A small multi-label image tagger, trained from scratch: patch size [2, 2].
Rows from block 6 of a small multi-label image tagger, named by matrix and row number. Rows with one number belong to one neuron. Each number is 128 + 32 x the weight over its row's rms, rounded and kept within 0 to 255. All counts start at 0.
After each neuron's rows are labels from the 100 images, of 14848, where the neuron reaches its highest value: "peak on" is the class under the peak; "top examples" is what is common among them. Only what is clearly more common there than usual is listed. The data: simulated grey scan slices of phantoms with and without marks. In brackets: how many of the 100.
# fc1: MLP up (model.blocks.6.mlp.fc1.weight, 960x320), inputs 0-79
# fc2: MLP down (model.blocks.6.mlp.fc2.weight, 320x960, transposed), outputs 0-79

fc1.592 [168 182 138 131 150 132 110 125 130 104 146 155  90 146 149 206  98 172 135 152 120 100  76 107 114 110  91 105 118 126 105 159  83  89 121 102 104 177 158 153 104 111 120 148 147 120 113 177 126  93  97 103 191  97  90  92  99  95 130 156  76  96 156 116 139  65 147 121 155 112 152 134 106 119 116 143 170  78 152  81]
fc2.592 [134  72 108 119 131 148 174 113 170  89 152 134 134 107 120 176  95 126 103  73 106  90 181 174 169 148 118 109 114 104 204 104 149 155  95 123 163 140 102  92 122 155 106 157 139 171  94 131 176 141 128 118 141 161 139 152 187 175 133 142  97 117 162 152 133 128 101 120 117  74 138  78 117  74 182 110 142 110  96 122]
peak on: air (96)
top examples: side: left half (77); belly (69)

fc1.528 [140  80  80 141 151 111 161 102 157  63 116 141 168 139  89 118 123  94  95 126  99  69 101 132 158 162 123 122 104 153 119 141  96 169  66 118 159  85 125 150 138 143 113 175  84 153 157 136 115  87  96  71  67 175 114 157 101 116 132 131 171 162 131 161 176 172  96  66 153 122 128 144 128 108 146 151 140 152  89 147]
fc2.528 [125  96 125  73 121 146 129 163 101 175 111 173 124 117 129 187 167 114 173 164 104  85 133 134 120 114 132 162 153 174 165 124 128 128 114  82  89  91 119 132 190  89 164 109 177  81 112 173 119  88 126 170 193  91 157 121  87 153 158 145 126 135 112 100 139 166 117  74 138  86  64  98 165  94 109  95 149  90 180 140]
peak on: soft tissue (67)
top examples: belly (85)

fc1.98 [187 190 110 128 172 133 111 140 126 111 145 123 128  97 115 106 136 102  92 175  89 103  83 117 131 150  96 161  96 149 115 160 117  63 170 121 118 128 172 124 111  81 153  66 198  94 113 143  95 159  88 111 171  88 171 189 166 106 117 126 120 119 154 116  83 162 193  92  93 159 138 133 146 111 148 133 142  85 130 131]
fc2.98 [155  84 107 141  71 155 200 115 171  84 187 172 139 108 132 158 110 197  73 132 172  81 153  92 130 173 173 102 174 147 117 109 172  85 148 129 170  94 171  69  73 160 100 109 153 156 119 137 122  92 163 137 108 108 154 157 112 128  41 162 174 137 132  88 125  79 204 126 135  76 130 126 163 111 187 151 107 128 107  93]
peak on: soft tissue (48)
top examples: side: right half (90); several spots (69); limb (64)

fc1.680 [ 76 120  81 164 153 130 149 149  99 137 165 100 110 159 118 107 164 101  99 177 149  97 135 124 119 126 123 123 148  84 108 128 181  89 104  92 105 132 140 131 136  84 153  96 111  68  70  72 149 135 148  79 124 137 108 107 125 145  93  75 146 133 143 191  94 127  62  92 130 126  74 145  87 124 143 107 156 117 117  94]
fc2.680 [ 81 128  95  96 156 173 131  76  85  90  72 113  96 124 124 117 144 154 170 147  98 172  73  89 134 123  69  78 135 130 122 158 134  97 124 137  81 154 110 151 168  90 140 154  98 178 183  76 140 193  74 129 153 125 111 164 152 120 162  89 149 163 133 136 131 112 103 148 118  86 123 148 181 105  74 127 122  69 135 148]
peak on: soft tissue (45)
top examples: limb (94); side: left half (80); noisy (64); dark spot (57)

fc1.510 [ 99 167 155 131 167  98 163 139 108 157  80 102 121 145 109  81 174 114 123 141 128 151 111 137 126 131 153 148 113 133 125 157 105  79 123 138 111  80  92 176 139  92 108 145 126 123 149 181 134 127 141 134  59  89 127 149 144 189 145 155 114  91 109 127 183 107  56 160 105 174 161 117 124  78 108 167 153 129 150 134]
fc2.510 [143  88 135 157 100 125 160 133 116  91  99 109 131 189 138 173 156 143  92 142 127 109 158  81 149 112 103  91  35 104 205 166 142 152 143 120 134 148 131 168 167 121 135 195  84 173 138  88 150  94  96 157  90 112 183 138 141 129 152 155  96 117 142 103 181  87 140  78 116 111 128 157 124 157  83 120 119 102 143 127]
peak on: bone (43)
top examples: belly (84); side: left half (79); low contrast (51); several spots (50)

fc1.573 [119 120 106 152 139 168 128 140 132  89 166  76 167 130 131 136 197  76 187 117 166  71 147 117 154 130 104 128 140  97 116 140 103 162  72 110 182 106 130 155 105 135 181 108 124 128  69 118 122 180 109 109 103 156  94 115 163  92 132 116 117 136  75 135 172  95 124 119 107 157 104 143 154 115 151  89 195 135  91 106]
fc2.573 [170 100 162 101 194 160 100 159 123 188  78 175 194 113 134 184  82  93 150  63 135  94 136 100 112 103 132 180  79 102 162  87 138 179 108 159 150 142 114 138  97  94  83 170 187 113 126  85 141 177 145 140  80  78 152 143 132 154 191 110 160 166  89 119  84 172  76  83 139  78 106 164 131 142  90 124 102 162 159 125]
peak on: bone (80)
top examples: limb (86); crack in bone (55)

fc1.161 [159 115 170 137 144 108 170  94  94 130  92 118 117 104  54 182 108 160 140 142  99  76 165 119 136 112 138 145 168 148 110 186 160 142 144 127 120 104 169  59 126 116 153 122 156  96 109 179 167 173 166 153  99 139 110 147 151 114 130 115 176 139  80 126 175  59  92 154 156 133  56  58  41 118 159 110 177 138 132 107]
fc2.161 [108 164 188 112 146  98 132 180 104 119  95 133 148 126  83 104 102 125 138 159 107 107 106 122 107 123  50 175 146  75 145 132 171 139 130 121 155 152 118  87 117 182 132 116 147 136 117  66  69  56 140 146  83 136  83 106 182 134 173 146 113 182  71 117 118 186  79 140 108 172 105 141 136 167 154 113  95  79 161 101]
peak on: bone (88)
top examples: belly (89); crack in bone (35)

fc1.515 [180 189 175 146  93 149  73 176 189 155 165  97 138 133 122 112  95 115 163 141 125 122  89 142 195 161  55 136 123  75  71 179 103 123 118 119 162  72 125  93 175 163  78 142 119  68 148 104 122 122 107 116 136 114 125 121  90 129 115 143  87 109 157 106 186  69  98  87 109 136  89 173  86  88 177 203 171  93 136 147]
fc2.515 [157 105 121  68 116  99 126 133 124 103 116 133  86 187 115 147  77 172 119 157  88  76  80 136 169 168  81 189  71 108 158 132  78 166  74  97 147  91  81 140 129 122 136 136 122 130 104 150 102 162 102 176 172 162  87 178 206 162  93  85  90 131 165  87 141 118 162 147 151  87  98  91 160 159 126 110 194 142 124 101]
peak on: lung or cavity (60)
top examples: side: left half (70); chest (56); dark spot (38)

fc1.576 [151  97 123 183 120  89 104 133 153  90 183 147 145 143  74 120 152 128 121 149 184  40  72 140 112 137 168  71 142 131 234  90 104 205 173 143 132 121 160 131  99  85 148  62  41  88 141 102 152 153 107 121  92 152 131 140 103 155 152  82 139 101  39 187 125 121  71 145  88 148 157 103 152 156 121 151 156 136 119 140]
fc2.576 [165  36  92 107 137 123 169 174 155 128  92 200 160 127 165 174 106  85 163 148  96  96 198  92 134 136 102 111 178 156  91 123  83 127 133  96  73 114  66 156 157 117  94 108 180  99 115 114 178 120 129 141  88 134 128 165  99 158 155 117 145 115  94  71 127 123 154 155 150  86 122 128  77 157 112  92  57 168  94 148]
peak on: organ (40)
top examples: side: left half (68); bright spot (64); limb (60)

fc1.187 [134 182 180 134 110 105 156  73 130 181 106 115 112 130 143 129 145 117 101 119 152 147  98 166  90 155 125  91  97  98  97 167 187 159  95 159  56 180  99 101 164 161 121 174 160 151 129 106  85 146 110 164 132  70 161 122 139 108 119  83 178 129 140 115  85 141 113 179 145 177 127 150 117 106 147 118 115 115 202 121]
fc2.187 [ 96  91 148  95 114 121 118 114 154 112 139 144 109 141 112 104 130 181 165  77 139 155 161 105 122 152 179 151 146 136 181 111  74 160 100 112  97  88  83 132 111 127 167 126 119 112  83 173 162 159 123 136 114  95 147 192  62 129 186 131 168 155  81 109 104  95 185 125 129 138  74 125 138 123  85 129 176 129 183 118]
peak on: air (86)
top examples: limb (91); side: left half (72); several spots (40)

fc1.437 [170 197  91 163 114 136 219 104 112  92  80 119 136 176 107 154 177 103  83 101  90 105 145 181 165  99 154 203  90  85 164 182 124 171 189 112 117 128 164 118 103  83 132  86 132 156  83 159 134  82 118 133 122 167 110 123 191 232 108 120 140 131 120 157 115  97 109 125 115 101 155  95  99 108 136 109 125 104 136  94]
fc2.437 [ 72 142  70 133 129 123 153  77  90 139 126 134  98 131 129 130 133  78  92 169 174  99 161 162 128 124  82 208  99 115 150 140 149 152 124 134 120 127 167  84 144 160 101 132 103 129 147 130 128  66 113  98 188 164 134 114 124  57 118  97 126  78 152  89 139 125 100 191  86 186  76 147  63 115 118  91 132 105 102 142]
peak on: bone (56)
top examples: belly (58)

fc1.39 [143 113 116 140  94 103  83 110 121 152 161 177 101  75 180 160 161 174  99 135 117 119  62 142 130 104 157  94 134 169 141 184 174 139 100 162 131 135 151 104 125  64 192 158 130 132 138 168 116 109 170 106  46 105 111 215 134 196 170  95 123  71 164 146 131  94 105 176 116 132 120 172  50  82 163  97 144 160  84 117]
fc2.39 [132  68  69 160 187 138 148 184 155 119 132 115 174 127 168 131  97 148 160 162 136  90 111 147 163  93 141 158  85 112 135 145 153 133 130 141 101  75 139 159 157 108 137 120 113 162  92  85 160 112 158  97 140  96 170 183 107 147 126  71  77 132  98 127 144 192 111 106 171 129 139 113 130 150 124 111 103 134 149 106]
peak on: lung or cavity (31)
top examples: side: left half (85); bright spot (79)

fc1.756 [145  68 141 145 186  99 119 142  89  95 121 121 156 108 161 174 153  88 154 149 134 102 141 134 101  92 124 109 140 164 157 166 148  84 145 106 132 161 134 102 148 111 134 175  71  99 155 195 115 102 143 143 176 104  96 133 117 166 128  99 119 145 120 152 161 124  94  96 132 144 165 135 101 101 197  98 105 122 121 157]
fc2.756 [ 97 147 137 158 125 178 138  63 103 117  76 115 129 119 124 104 187 103 172 116 164 140 140 175 141 127 124  93  80 142 152  73 148  70 134  92 137 112 136 103 135 109 127 130  93 150  89 160 129 117 129 152 143 148 190 187 120 145 125 168  89 169 173  84  93 167 112 109 177 119 155 179 160 137 178 158 163 100 116 143]
peak on: organ (44)
top examples: several spots (46)

fc1.668 [163 141  96 118 178 127  83 131 197 159 165 126 111 104 185 105  95 144 137 180 144 105 133 178 102 129 100 163 103 107 125 118  82 115  97 134 152 134 192  99 126 120 103 131 136 146 118 139 106  88 136 134 146 133 139 186 149 184 145 173 171 124 133  76 124  98 191 152 138 154 178 109 146  80  89  99 225 117 125 145]
fc2.668 [143  91 142 105 139 112 139 164 185 115 163 134 107 142 124 129 177 139 103 123 150 175 173 188 177 169 143  90 118 105 171 108  90 134 173 132 112 151  65 134 105 103 147 185  48 151 140 178 123 153 127 114 172 175 107 127  71 121 100 112 151 167 121 128 146  95 129 123 147  96  88 143 107 105 101  37 167 144 137 151]
peak on: bone (26)
top examples: several spots (55)

fc1.413 [ 88 137  64 127 137 172 156 117 182 124 146 172 122 145  88  97 131 105 106 100 121  84  76 149 117 136  78 123 137 120 128 182 107  94 147 145 131 163 133  56 154 113 177 134 103 120  92 156 107 109 125  99 131 120 153 148 143 103 142 110 175 157 148 143 111 136  98 111 113  64 130 123 115 116 133 159 166 137 124 101]
fc2.413 [102 143 102 173 119 102 111  79 139 133 167  82 145  80 180  99 115 150  66 151 128 167 168 169  72  70 118 112 150  94 139 116  64 140  87  87 112 134  81  99 161  95 169 131 158 172 180 168 154 152 104 104 169 187 115 123  98  75 143 151 107 103 170 185 106 106 155  98 120 132  95 157 100 145  98  89 175 129  82 116]
peak on: lung or cavity (32)
top examples: side: left half (89); several spots (82); chest (54)

fc1.101 [189  82 160 138  93  71 162 126 126 107 107 143  98 126 131 129 195 154 135 182  79 133 110 178  72 144 122 100 112  95 154  95 102  99 132 127 139 146  86  73 181 134 147  57 148  97 121 112 116 104 128  83 184 118 154 203  94 188 130 121 177 163 114 132 101 120 116 167  76  89 105 138 171  72 165 157  93 130  81 106]
fc2.101 [133 123  94 176 100  99 122 125 145  90 106 162 176  95 151  89  94 198 107 162 107 113 123  84 127 121 110 107 110 123  77 127 219  87 167 146 124 126 122  64 158 131 100  80  91 147 167 102 116 163  65 116  96 115  90 151 139 174  42 138 128 138 135 117 140 134 107 171  93 111 129  73 108 170 169 141 106 104  78 145]
peak on: soft tissue (51)
top examples: limb (84); side: left half (77); dark spot (75)

fc1.288 [111 145  90 134  93 111  98  91 146 148 136 159  73 140 103  87 149 145  90  80 137  90 124 145 109 107  45 189 102 127  97 185 150  95 148 126  89 145 139  99 169 120 112 140 120 127 100 147 137 103 118 105 157 124 129 110 122  97 112 163 187 174 172 155 105  69  95  91 104 169 163 164 134 118 163 143 129 109 113  70]
fc2.288 [138 116  93  88 154 126 108 106 131 119 126 100 124 124 176  97 153 145 181  87 115 126  97 133 149 188 144  76 110 134 203 129 169 135 104  95  59 128 164 131 140 145  73 120  81 140 159  96 103 144  73 144 135 158 197 132 178 171 134 164 120 106 198 125 154 152 122 145  93  91 122 102 128 107 154 145  75  92  88 154]
peak on: air (100)
top examples: streaks (99)

fc1.456 [157 136  65 154 119  99 177 123 131 118 165 131 167 177 124 190 105 112 113 162  91  97 148 118 151 120 147  98 147  80 112 157 103  67 116 120  78 138 159 138  64 152 160  80  78 159  65  91 132 127 129  81 120 117 130 161 117 148 137 129 120 139 135 115  56  91  94 142 129 119 120 163 144  99  99 122 187  90 133 178]
fc2.456 [154 112 105  88 112  93 156  94 148 159 115 133 104 152 131 125 108 161 126 143 133 153 121 143 120 176 136 176 141  67  90 146 158 118  89 133  81 134  99  87  84 138 142  78 137 106 126  86  94 184 124  73 158 108  91 127 170 142 135 193 123 127  88 119 176 130 167 131 160 129 197 111 130  76 125 187 143 113 156 118]
peak on: soft tissue (49)
top examples: ring (93)

fc1.511 [114 102 183 135  90 165 182 106 127 129  79 135  75 124 187 136 147 126 161  41 177 150  98 147 195 180 136 127 154  79 100 144 173 109 119 128 120 153 105 147 178 101 110  81 140 163 111 157 129 176 110  69 128 109 118 124 196 123 145  89 114 144  98 194 114 122  97 149  73 133 166 111 119 113 165 188 139 103 157  83]
fc2.511 [168 114  83  99 114 160 165 122 114 112 140 126 103  82 119 160 180 180 102 159 147 154  65 148 160 155 121 118 111 151  63 174 120 147 166 193 165  84 108  96 102 110 150  95  94 151 160 111 132 132 141 134  72 159  78 167 101 135 111 146 126 117 113 161 192 156 124 131 168 141 147 161  74 119 203 126  91 124  74  73]
peak on: lung or cavity (42)
top examples: side: right half (85); several spots (53); limb (49)

fc1.675 [ 76 133 146 157 146 122 145 110 172 111 108 144 150 157 148 113 150 127 129 116  77 122  91 133 111  67  66 131 145 157 106 183 122 127 182 110 152 168 100 100 119 111 148  94  99  64 122 138 114 173 136 133 124 132 179 127  82 176 102 136  76 143 159 164 127 137  48  89 158  90 122  71 132 129 143 157 144 191  74 101]
fc2.675 [ 82 155 113 140 188 124  68 169  92 116 104 180 119 103 123 194 135 127 189 111  84  90 168 113 140  96 200 128  95 149 147 111 112 189  91 131 148  56 163  86 143 172 162 116 140 184 137 139 164 127  92 145  82 114  96 137 155 118 112  92 118 159 118 140 135  98 121  93 160 146 119 104 136 124  56 111 132 172 134 102]
peak on: soft tissue (44); organ (41)
top examples: dark spot (97); side: left half (76); limb (62)

fc1.451 [ 92  86 156 157 144 155 132 188 134 134  91 117 169 125 156 101 160 151 103 149  95  57  87 128 123 130 124 134  93 182 143 151 130 128 175 121 157 136  85  85  99 148 148 101 119  79 171 102  95 160 105  96 179 126 156 163 184 145  81 142 145  84 110  81  85 129  82 128  77 203 122 119 126 127  91 149  78 125 170 101]
fc2.451 [112  95 169 141 155 136 171 131 116 159 103 113 153 137 114 147 125 109 119  83 187 130  94 124 153 115 191 101 108 123 181  84 136 158 136 193 133 151 127 126 107 190  98 154 136 119 135 132  94 108 192  84  28  94 108 134 159  96  93  79  73 165  87 141 138 154 150 163 126 133 163  80 166 102  95 115 140 136 129 164]
peak on: air (99)
top examples: streaks (99); belly (86)

fc1.632 [ 58 105 138 160  89  83 167 139 136 173 134  83 150 147 159 110 165 115 108 145 118 121 138 110 182 119 127  55 138 143 154 141 165 128 141 181 149  99 186 106 155 112 112 144 192 169 143 136 182 159  91  93  66  85 157 143 143 148 112 129 104  23 121 147 157 131 122 146 119 156 113  73 138 147 128 169 149 120 115 159]
fc2.632 [134  73 159 156 144 109  83 139  76  87 114 104  65 154 129 133 114 164  85 134 144 130 152  97 128 103 133 155  82 169 158 119  91 130 128 148 142 164 107 170 136 147 156 135  76 139 173 136  74 128 107 127  82 131 152  98 150 165 150 152 127 113 129 138 139 137 123  98 131  71  64 156  60 138 108 168 127 120 174 137]
peak on: bone (25)
top examples: ring (96); side: left half (72); belly (58)

fc1.459 [138  52 156 158 134 141  80 143 158 135 181 123 110 143 115 162 109 104  77 178 105  81 135 129 135 164 185 153 116 118 113 149 150 150 123 131 131 110  89 121 106 122 131 166  99 144 141 130 114 182  78 142  97 129  89 119 187 170 129 166 143 111  84 154 129 129 109 204  80 116 193  73 123 106 127  78 158 160  72 151]
fc2.459 [163 122 165  57 155 132  87 137 142 186  84  76 194 131 152 137  77 147 117 110 127 101 132 120 114  85 148 114 140 170  75 139  98 167  94 136 148 131  89  99  96 127 150  79 161 138 149 165 186 116 151 137  93 107 140 153 121 129 134 102 106 130  90 144  92 144 185 173 132  95 148  82 160 100  86  71 125 140 194 140]
peak on: soft tissue (71)
top examples: noisy (83); limb (72)

fc1.727 [142 122 151 124 162 121 177 153 145 112 168 158 124 126  93  99 164 107  74 155 169  99 170 166 132 146  87 141  34  92 165 116 132  63 101 156 169 162 169 115 195 142 172 105 108 134  70 166 106  98 106 142 112 154 149 137 144  79 107 154 167  80  85 144 105 112 152 114  62 167  99 155 119 123 166 130 138  61  73 154]
fc2.727 [121 132 114 131 150 121 184 184  65  82 126 162 113  81 105 156  76 112 137 188 171 157 107  99  87 105 125 106 155  83 145 166 121  59  84 137 143 138 157  85 134 104 151 118  86 150 163 135 125 153 106 180 113 141 118  97 135 127 152 165 149 100 139 130 137 190 174 104 107 177 153 110 118 117  59 139 128 130 133  91]
peak on: organ (47)
top examples: ring (80)

fc1.168 [119  96 140 104 109 129  91 121 132 110 106 107 169 117 134 161 181 170 158 105 139 119 113  64 114 126 110 104 127 113 156 170 109 134 140 163 110 165 156 174 124 166 122 140 134 147  86 173 151 155 108 145 101 148 108 169 183 143 152 139 148 122 111 130  94 142 159 144 160 134 164 112 123  81 141 142 171 159 157 151]
fc2.168 [190  79 121 111 144 132  91  99 135 115  60  70 135  93 146 124 112  82  71 159  63 126 177  76 104 129 143 123  44 101 120 135 111 139 136 103 124 173  98 156 142 104 117 148 174 142  73 104 132 112  68 145 124  96  96  97 173  84 138 102  81 141 160 105 121 129 142 167 144 134  67 103  31  96 149 132  99 136 122 187]
peak on: bone (25)
top examples: side: left half (75); streaks (51); bright spot (38)

fc1.622 [130  74 141 142 179  81 172 139  70  94  99 131 151 130  80 149 125  95 112  89  98 154 135 157 118 113  91 174 152 170 157 137 149 127 126 159 172 119  77 114 121 188 186 141 156 128  86  95  95 133 173  68 149 127 175 154 159 157 119 103  92 120 160 162 205 143  98 156 110 117 103 126 108 120 133 112 129 187 143  81]
fc2.622 [126 149 108 131 109 175 129 176 167  90 150  88 115 159 138 158  88 132 132  74  97  78 195 132  99 140 133 145  67 148 113 122 162 183  78 167 108 108  86 153 148  83 110 177 157 153 134 157 168 147  99  79 121 106 108 106 135  80 157 173 137 117 158 111  52 147 154 192 146 121  91 114  89  85 184 105  94  98 110 106]
peak on: bone (38)
top examples: noisy (63); several spots (41)

fc1.417 [146 114 137 135 169 127 140 113  85 158 139  97 130 199  81 194 133 101  74 122 118 124 156 223 180 159 140 169 118  79 175 102 136  77  99 132  85 168 117  99 120 144 151 103 180 128  90 107 147 176 137 115  74 140 174 112 139  82 159 168 135 109 136 167 137 114 157 104 145 161 118 101 127 150 112 131 173  78 133 167]
fc2.417 [ 61 146 186  64 110 163 123 104 113 165 145 153 176 121  94  83  84 110 179 155 180 150 154  99  65 137 190  90 173  89 149 104 146  89  71 113 109 136  69 106 139 110 102 167 172 158 105 110 100 165 182 149 161 151 103 143 169  96 160 103 178 133  75 174 112 172 130 117 115 116 120  84 125  95  96 122 117  87 129 108]
peak on: air (99)
top examples: noisy (99); head (93)

fc1.738 [131 130  72 191 138 156 101  82 181 117 149  97 142 124 126 189 143  42 198 130 167  99 139 146 118 166 157 155 163 116 100  80 188 123 125 175  82 159 154 131 137 127 180 124 183 122 153 124 152 132  69 100 111 121 114 165 134  86 103 118 107  85 144 190 151 118 174 144  73 154 101 111 146  97  91  92 156  78 109 132]
fc2.738 [132  80 130 133  94 147 140  77 148 112 136 178 137  98 155 140 144 102 176  73  89 109 113 145 136 110 146 196 117 132 103 120 109 102 101 148 157 150 140 169 125 112 136 125 220 103  84 128 141 161 156 129 136  76 171 120  99 142 155  77 161 163 148  90 102 137 137 139 101 108  71 110 149 117 111 143 111 111 177 209]
peak on: bone (31)
top examples: crack in bone (43)

fc1.310 [133 151 100 123 126  82  87 163 148 106 164 153 156 119  92 124 189  81 107 113  98 103  89 100 139 134  83 198 117 100 167 157 133  95 143 157  97 115 137  91 121 171 150  94 159 136 148 153 131 119  77  65 106 181 196 160 121 101 145  90 174 103 146 157 117 174 166 141 116 152 119 134 109 106  93  89 119  99 170 128]
fc2.310 [155 129 141 116  79  48 123 104 182 174 122 153 153 135  92  95 167 110 118 146 186  83 130 156 195 110  65  80  85 142  94  99 135 131 201 144 136 151  79 126 118 101 153 148  89  95 118 137 207  86 119 150  93 101  97  88 137 153 123  92 164 103 162 142 168 137 184 137 124 185 109 164 116 125 172 151 151  97  91 112]
peak on: soft tissue (57)
top examples: several spots (81); side: left half (70)

fc1.407 [ 84 139 165 123 158 103 190 180  67 207 151  84 133 150 126 146  92 126  73 150 132 169 166 130 145 131  64 105 125 173 108 126 193 110 152  91  80 159 101  83 163 119 117 172 186 119 130 160  99 137  96  94 118 129  63 133 134 122 157 166 136  99 160 175 120 163 181 136  83  68 110  97 167 126 102 115  97 106 112 109]
fc2.407 [111 117 152  92 126 168  99  83  65 129 154 182 131 100 137 132 171 133 100  71  80 102 147  91 105 154  84 113 162 160 148 193 106  73 133 162 133 181 158 171 105  63 111 130 152  74 100 101 152 186 132 127  94 162 141 147 124  99 154  63 111  45 105 133 170 126  56 178 106 101 111 135 109 151 153 128 110 127 107 194]
peak on: organ (64)
top examples: bright spot (96); side: left half (67)

fc1.616 [149 115 141 166 149 179 178 116  99 185 106 118 146 152 102 101 191  98 103 138 134  97  95  84  94 150 165 160  99  36 194 164 124 109 108 131 128 142  79 114 102 156 138  90 127 125 157 131 134 170 157  93 113 165 140 141  88 105 108  97  95 121 217 171 163 149 154 144 143  79 125 122 185 138 161 155 129 129 135 156]
fc2.616 [159 137  97 112 159 127 157 130  42  97 145 172  78 104 168 157 153 143 110 161 165 153  72 139 150  71 138 164  76  95 200  68  80 152 184 181 150 137  92 146 132 135 138  93 145 160 143 148 157  67 132  97 149 138 134 119 169 188 128 140 150 111 125 162 165 175 109 100 109 161 101 107 132 162 106 185 128 128 119  85]
peak on: lung or cavity (38)
top examples: several spots (90); side: right half (70)

fc1.689 [174  84 154 123 104  89 113 112 131  99 120 136 135 195 112 162 109 172  89  82 142  98 204 167 134 128 114 158 132 146 118  96 132 106 134 137 125 112 145 106 128 117 105 116  59  88 138  91 163 108 153 125  86  97 121 175 115 101 140 170 122 107 100 138 121  94 156 106 116 129 162 123 134  65 120 151 148 186  93 107]
fc2.689 [149 106 137  81  84 161 119 158 144 161 141 160 163 158 124 141  91 116 105 142 142 206 155 177 140 166 147  85 128 181 154 143 133 187 112 107 116 172  92 129 125 100 144 151 114 143 117 143 206  83 108 131  96 199 143  91 103  95 136  66 176 107 110 141 139  62  93 157  96 154 178 149  62 129 165 108 127 113 166 166]
peak on: air (88)
top examples: limb (83)